{
  "dataset": "seven-segment displays showing three digits",
  "horizontal_flip": false,
  "norm": "layernorm",
  "hidden_act": "gelu_tanh",
  "fused_qkv": true,
  "layer_scale_init": 0.1,
  "parallel_block": false,
  "patch_size": [2, 2],
  "residual_init": "none"
}
Rows from block 9, named by matrix and row number. Rows with one number belong to one attention dimension. Each number is 128 + 24 x the weight over its row's rms, rounded and kept within 0 to 255. All counts start at 0. After the name is the row's rms in percent of the matrix's.
# v: attention query, key and value (stacked) (model.blocks.9.attn.qkv.weight, 1536x512, the v third), inputs 309-411
# proj: attention output (model.blocks.9.attn.proj.weight, 512x512, transposed), outputs 309-411
v.88 093 [120 136 119  98 162 123 157 130  99  91 107 106 165 113 120 156 130 142 105 104 121 117 166 119 168 156 125  97 103  86 126  83 129 157 105 151 114 150  80 100 107 134 154 175  97 155 109 117 112 152 166 114 111  94 142 127 138 130  62 126 144 109 133 113 132 127  92 140 126 144 106 137 144 149 143  78 148 170 122 126 161 112 130 132 157 162 111 170 149 112 157 116 113 113 144 123 120  95 104 145 122 100 155]
proj.88 086 [144 120 109 128 165 123 162 120 132 170 146 110 143 142 111 110 140 109 100 143 130 165 134  99 136 168 146 126 151 175 102 189 147 132 134 111 125 181 141 143 141 100  87 128 135 112 126 106 161 114 124  92 139 138 147 101 160 128 147 145 108 128 137 151 105 175 149  95 123 169 146 198 156  98 112 115 131 127 142 123 144 171 140 104 135 126 124 121 140 133 128  98 120 112 107 108 163  98 164 147 140 143  90]
v.89 099 [126 117 149 158  98 115 139 150 136 156 130 179 136 128 116 126 104 133  96 197 131 145 155 128 103 121 107 147 134 159 145 127 165 101 110  96 112 106 119 148 129 125 114 129 136 128 141 169 113  96 118 105 129 144 138 113 100 123 136 138  94 122 130 159 195 115 127 114 104  98 106 112 116 117 100 123  99  99 125 131 125 138 143 101 146 110 136 143 133 151 100  95  81 123 148 108 119 178 168  97 144 110  89]
proj.89 100 [124 124 123 121 133  82  87  67 147  83 122 141 121 151 126 157 150 142 107  92 128 117 104 140 109 105 141  95  92 144 139  72  84 103 157 142 139 110 132 139 144 141 175  90 132  84 135 148 154 134 144 187  86 149 116 153 109 127 126 110 128 133 130 101 132 137 139 149 130 108 102 111 118 145 144 115 113 134 107 115 145 101 123 143  99 164 133 105 135 136  74 150 137 136 113 142 120 141 106 121 109 117 159]
v.90 091 [112  83 116 155  62 151 136 112 109 131 176 154 112 144 135  98 143 128 119 142 139 140 103 127  65 131 105 184 160 156 144 140 135 148 112 111 118  82 161 166 139 162 108 106 109 102 150 168 106  81 128 146 127 124 136  96 133  98 155 131  62 162  89 133 140 143  92 142 167 130 107  83 110 146 115 112 116 125 126 158 133 195 155 114 158  99 136 160 139 162 131 135 146 119 133 103 135 131 152 132 146 135 120]
proj.90 099 [149 148 136 117 143 121 139 124 147 103  83 132 126 109 102 111 125 142 141 133 128  95 110 138 145  51 129 141 128  83 130 117 116 149 171 146 112 112 127 138 123 153 127 127 115 128 129  94 139 157 122 132 121 127 142 113 128 144 104 147 147 111 145 120 127 123 169 148 140 142 101  82 123 116 170 158 147 145 120 113 193  98 131 115 111 111  75 103 125 121  83 107 128 104 138 182  99 143 112 113 143  91 166]
v.91 071 [120 126  89 123 160  87 169 123 120 136 139 115 128 117 140 143 120 135  99 153  97 126 141 108 119 106 128 132 108 197 114 138 101  91 109 151  89 113  61 117  47 134 155 109 117 100 146 135 131 133 133  93 133 124 143 159 146 158  83 154 118 145  90 146 131 140  89  88 110 131 139 120 119 111 109 134 118 133 135 128 140 163 106 172 114 140 138 103 136 155 150 138 137 128 121 105 180 178  81 137 131 133 129]
proj.91 077 [136 102 139 110 111 105 125 138 139 131 140 136 112 122 165 147 121 122 110 125 129 150 137 123 100  67 151 105  96 143 107 132 126 167 170  93 142 162  98 126 165 138 123 129 107  99 118  94 151 163 145 146 145 150 154 161 123 160 161  91 130  92 167 127 113 150 172 131  81  87 114 142  99  99 165 112 115 118 126 127  98 126 117 102  69 115 159 114 125 117  95 127 112 126 181 141 129 126 133 166 103 119 143]
v.92 083 [128 124 125 149 127 138 136 174 106 122 115 100 123 134 132 102  93 140 139 131 130 136 141  68 106  72 117 172 120 167 113 113 104  96 163 159 130 133  54 119 142 141 128 133 105 150 156 184 140 118 110 105 126 156 118 127 122 121  93 151 116 156 131 145 141 133 128 136  94 122 123 112 132 135  91 162 111 168 110 105 179 132 134 146 138 147 146 164 138 139 100 101  83 136 110 121 171 113 143 119 154 128  47]
proj.92 087 [144 118 136 119 144 116  79  85 112 131 122 146 124 135 147 135 129 118  71 117 159 107  96 147 130 121 119 114  89 157 131 119 133 114 132 119 125 135 146 126 127  98 151 150 119 127 166 116 117 158 141 102 138 137 154 155 101 124 108 149 111 128 133 116 128 140 146 106 140 147 109 127 125 117 157  66 103 114 159 102 113 131 107 134 108 141 137 153 148 124 109 149 124 121 128 160 136 160 122 132  85 120 157]
v.93 084 [128 144 136 117 111  94 109 109 109 110 176  87 122 119 107 140 134 114 128  92 144 116 108 120 113 119 105 114 127  79  74 130 135 122 112 120 144 120 151 155 143 157 123 110 120 101 120 132 156 119 151 143 130 109 124 111 153 104 131  78 119 124 112  85 156 157 146 128 129 157 128 119 146 151 122 130 126 184 159 144 169 146 130 199 128 132  75 124 103 136 136 129 130 137 133 131 134  95 137 154 130 115 122]
proj.93 090 [171 128 126 106 144 118 160 149 146 176  97 124 147 133 153 121 103 132 144 142 165 103  81  96 153  72 132 148 111 121 110 124 156 134 143 120  93 148 167  74 121 109  92 157 117 142 185  91 133 150 130  64 113 134 134 109 127 130 100 199 136 135 162 131 109 125 136 104 134 171  82  96 108  99 170 143 122 107 148 148 157 128 148 117 135 102 143 146 153 108  89 142 115 136 126 143 139 148 164  82 104 146  78]
v.94 075 [139 133 132 136  94 175 130 108 129 156 112 139 170 103 156 109 115 132 118 149 114 128 171 114 152 129 145 133 139 171 176 147 134 135 120 110 109 141 111 169 109 151 134 166 164 132 129 133 123 144 115 107 148 170 114 100 116 114 159 111 148 112 140 140 159 135 148  80  96 110 103 109  77 130 145 106 109 113 132 129 106 112 131  70 120 130 121 150 114 135 100 138 119 137 104 145 142 199 120  96 115 138 103]
proj.94 074 [105  94 135 122 100 105  99 114 166 143 129 143  87 116 119 138 162 120 123 136 124 131  96 145  93 156 124 114 126 139 126 124 121  99 179 130 142 108 148  94 124 136 142  99  78 118 133 181 107  99 122 189  90 114 124 147 126 142 115 130  94 141 100 122 123 118 109 140 153 112 153 138 161 106  91 116  93 143 125 156 129  92 103 182 115 147 124 129 158 120 110 135 122 129 151 111 141  94 101 158 141 131 165]
v.95 074 [122 154 122 127 124 122 158 120 113 123 121 104 138 104 124 116 149 110 122 148 139 135 141 194  92 110 149 113 115 170 160 129 115  97  68 145 153 127 116 136  94 134 128 151 135 128 157 154 119 152 141 127 136 149 133 156 116 146 110 122 143 139 118 141 139 151 128 111 102 116  88 117 102  86 151 136 145  67 124 177  97 171 142 113 138  99 133  92 101 105 148 149 101 127 126 134 112 205 103  94 112 105 143]
proj.95 078 [ 97 110 140  98 103 115 145 145 163 122 109 150 100 123 124 127 136 104 131 134 137 146 126 123 135 118 144 123 137 144 120 146 169 147 204 129 121 141  96 127 156 145 126 138 107  99  90 126 168 155 157 177 126 103  93 106 138 159 123 124 118 112 106 125 116 136 153 125 145 133 164 186  91 134 130 158 119 154 128 165 137 119 153 139  95 161 114 127 140 114 102 119 137 140 157 130 124 109 153 144 126 146 153]
v.96 086 [130 195  79 134 118 146 115 101 139 113  94 141 146 123 152 103 117 130 161 137 144  88 147 132 126 134 148 147 137 110 197 142 144 174 115 115 145 103  81 144  89  97 111 110 152 123 162  80  72  94 161 141 147 114 163 152 155 118 145 126 116 136 124 146 113 115 108 124  91 163  94 153 138 129 108  94 151  69  97 150 152 117 113 107 150  84 152 145  97 118 121 110 122 128 149 130  78 144 113 146 134 140 142]
proj.96 070 [113 128 135 142 153 144 143 148 121 153  93 125 139 162  92 149 106 166 125 133 100 156 150 127 131 134 118 100 154 145 119 124 128 162  86 147  99 104 182 130 184 140 155 102 135 130 126  76 103 113 133 140  91 175 135 122 102 145 127  80 103 111 118 148 123 118 130 111 105  94 134 144 133 103 127 144 116 181 112 144 113 156 134 119 139 110 149  84  91 110 151 106 121 136 130 138 110 147 127  90 111 124 115]
v.97 108 [127  93 162 125 110 102 147 139 142 146 138 125 110 139 114  99 138 150 159 120 146 159 105 147 153 148 138  97 102 160  61 142 102  78  87 113 153 127 133 123 153 108 150  71 109 133 130 190 128 141 112 160  74 144 104 146 124 147 114 124 113 164 125  79 125 168 126 126 160 127 168 136 132 143 117 131  99 138 127 151 166 149 127 135 149 112 105 129 159 156 131 125 143 138 119 111 127 100 135 141 128 117 136]
proj.97 098 [146 133 119 116 144 120 102 129 130 144 134  92 117 109 162 120 127 104 112  88 135 138 130 141 160 109 108 141 147  99 141 138 149 104 157 134 111 184 139 168  85 135 112 154 137 162 112 142 187 152 127  75 147 112 157 116 119 114 105 179 118 140 138 102 123  98 135 143 110 137  91 105 124 140 146 143  99 124 131 111 117 135 142 151 141 161 182 130 144 126 166 151 102 107 102 133 154 134  92 152  68 155 107]
v.98 081 [138 109 169 136 156 145  93 175 125 158 130 127 104 145 139 150 159 128  78 143 105 114  88 105 100  97 124 114 128 168 109 133 152 141 141 135  78 139 129 171 136 116 153 120 143 113 115 138 129 164 123 126 129 102  98 107 153 124 137 119 132 138 114 131 125 128 141 161 156 110 136  96 138 159 116 155 118 206 138  86 165 123 160 118  98 163 110 152 125 147 140 101 138 101 120 124 150  95 109 106 130 123 127]
proj.98 069 [135 106  96 134 126 101 109  88 111 168 109 130 151 139 106 124 122 111 150 141 152 134 122 135 129 108 151 119 134 125 135 113 126 105 110  88 122 127 148  80 115 108 107 119 127 159 162 137 122 144 113 151  74 120 138 181 119  96 165 156 119 120 133  82 151 149 123 106 110 119 170 125 135  84 126  82 101 110 133 132 108 151  76 134 125 126 142 124 104 148 114 137  92 150 129 133 136  71 144 133 164 114 131]
v.99 098 [136 126 140 109 104 108 140 103 150 161 128 117 109 119 157  57 123 141 178 125 150 143 147 140 125 157 128 141 106 166 102 140 125 103  81 112 190 136 124 144 121 144 120  97 143 156 133 149 147 113 141 134 114 128  83 160 164 140 184 136 113 133 133  95 141 147 125 133 154 130 110 164 105  72  97  97 164  98 109 139 143 152 107 162 166  81  82 126 149  91 127 129 126 140 138 101 148 119 161 160  94 131 123]
proj.99 090 [125 139  87 126 151 146 105 132 135 124  98 103 151 114 118 142 126 142 106 125 168 134 140 108 143 121  71 130 140 101 129 131 126 108 137 210 106 160 126 174 144 112 141 153 102 111 130  98 125 136 145 109 112 114 166 124 113 150  98 111 131 127 105 129 110 131 134 107 109 158  97 134 122 164 124 169 105 125 136 140 129 133 143 151 150 158 136  82 110 106 173 148 135 122 127 109 125 197  99 133  77 175 149]
v.100 061 [116 137  99 165 137 138 136 121 107  93 161 146 100 132 152  95 151 117 117 118 128 111 150 153 120 125 144 107 138 167  86 120 118 131  98 124 160  98 133 102 153 139 117 124 126 150 146 124 132 161 132 147 145 140 111  91  87 122  95 111 158 153 133 133 101 160 116 149 120 113 106 118 126 197 111 114 127 143 158 137 173 118 151 110 127 153 162 103 107 199 130  92 151 115 145 144 137 127 126 103 126 106 139]
proj.100 055 [126 102 119 151 127 137 113 138 128 147 105 119 161 127 105 124 122 163 120 141 153 132 143  93  86  94 140 112 155  96 147 125 168 119 138 154  96  77 105 202  92 143 114 122  67 126 158 145 135 112 153 109 122 126 130 120 131 124 164 172 108 122 104 129 122 109 137 105 107 150 114 141 123  80 104 117 117 166 122 128 145 125 118  98 116 137 108 139 157 109 143 136 121 165 141 100 125 143 134 143 120 181 128]
v.101 080 [127  91 114 119 101 125  96  54 137 114  90 122 131 130 125 142 103 117 133 113 153  89 151  88 164 169 133  99 125 151 184 127 143  89 112  97 127  96 141 124 134 116 118  96 139 142 137 135 112 115 184 116  99 114 108 145 125 121 157 105 104 165 153 125 122 160  84 142 116 126 218 146 139 137 129  93 130 133  90 105 154 120 127 171  95 115 165 113 156 168 116 136  95 170 125 124 131  74 156 101 124 154 157]
proj.101 079 [143 128 113 136 127 126 129 153 117 112 177 103 178 110 163 132 124 109 122 122 131 140 133 133 149  90 108 131 112 122  99 141 150 108 135 136 130 169 136 126 110 111 144 161 125 107 116 137 167 158 132 105 136 122 158 106 157 118 124 167 152 137 125 120 120 111 127 100 159 119  53 144 122 110 134 144 118  92 139 149 105 149 131 131 142 146 152 109 143 115 170 116 124 112 124 136 135 171 101 150  84 156 101]
v.102 070 [123 116 147 180 155 120 118 132 116 117 119 121 146 115 100 131  99 108 120 162 150 136 121 144 102 112 128  97  96 130 153  80 149 140 143 107 118 120 123 126 154 105 161  78 116 137 144 122 144 140 178 149 103 168 129 148 146 166 102  80 136 117 121 160 139 109 111 140 135  93 156 115 138 151 126  92  56 159 108 131 144 184 109 154 107 155  70  89 156 163 143 117 124 142 148 136 151 108 137 109 121 147 154]
proj.102 063 [117 136  94 106 122 108 122 157 136 102 134 107 167 123 155 120 114 109  99 146 143 110 121 110 112 140 107 161 138 116 116 151 155  98 124 111 161 120 144 103  96 142  99 153 106 108 120 171 157 128  93 131 133 104 125 133 117 114 125 172 146 130 161  66 141 136 166 125 137 130 154 140 142 151 113 142 145  61 110  66 120  80  99 137  78 127 153 137 111 146 124 138 132 123 137 104 158 143 152 137 157 137 110]
v.103 091 [147 137  97 126 134 141 137 127 159  98  77 112 141 126 134 111 148 148  91 116 145  89 149 144 127 122 138 110 142 134 186 139 143 145 102 116 115 140 146 136 114  91  98 118 144 110 116 113  80 131 151 142 138 103 160 149 128 107 138 153 177 158 142 123 127 122  97  89 114 147 143 172 122 127 144  86 125 110 147 138 178 114 152 123 103 162 171 131  73 122 148  92 105 119 153 121  85 165 145  99 143 124 148]
proj.103 081 [128 100 141 146 121 104 129 107 138 113 144 147  99 139 113 155 117 140 158 142 101 147 110 108  77 111 125 106 119 181 149 114 122 145 110  95 138 118 118  87 184 116 140  91 174 118 115  98  92  95 136 139 143 146 129 122 127 128 124  95 137 130 113 175 147 131 122 133 143 134 109 103 132 109 116 132 158 173  97 119  92 117 153 114 129 116 103 113 146 133 132 126 130 159 145 153 101  54 130 117 115  99  95]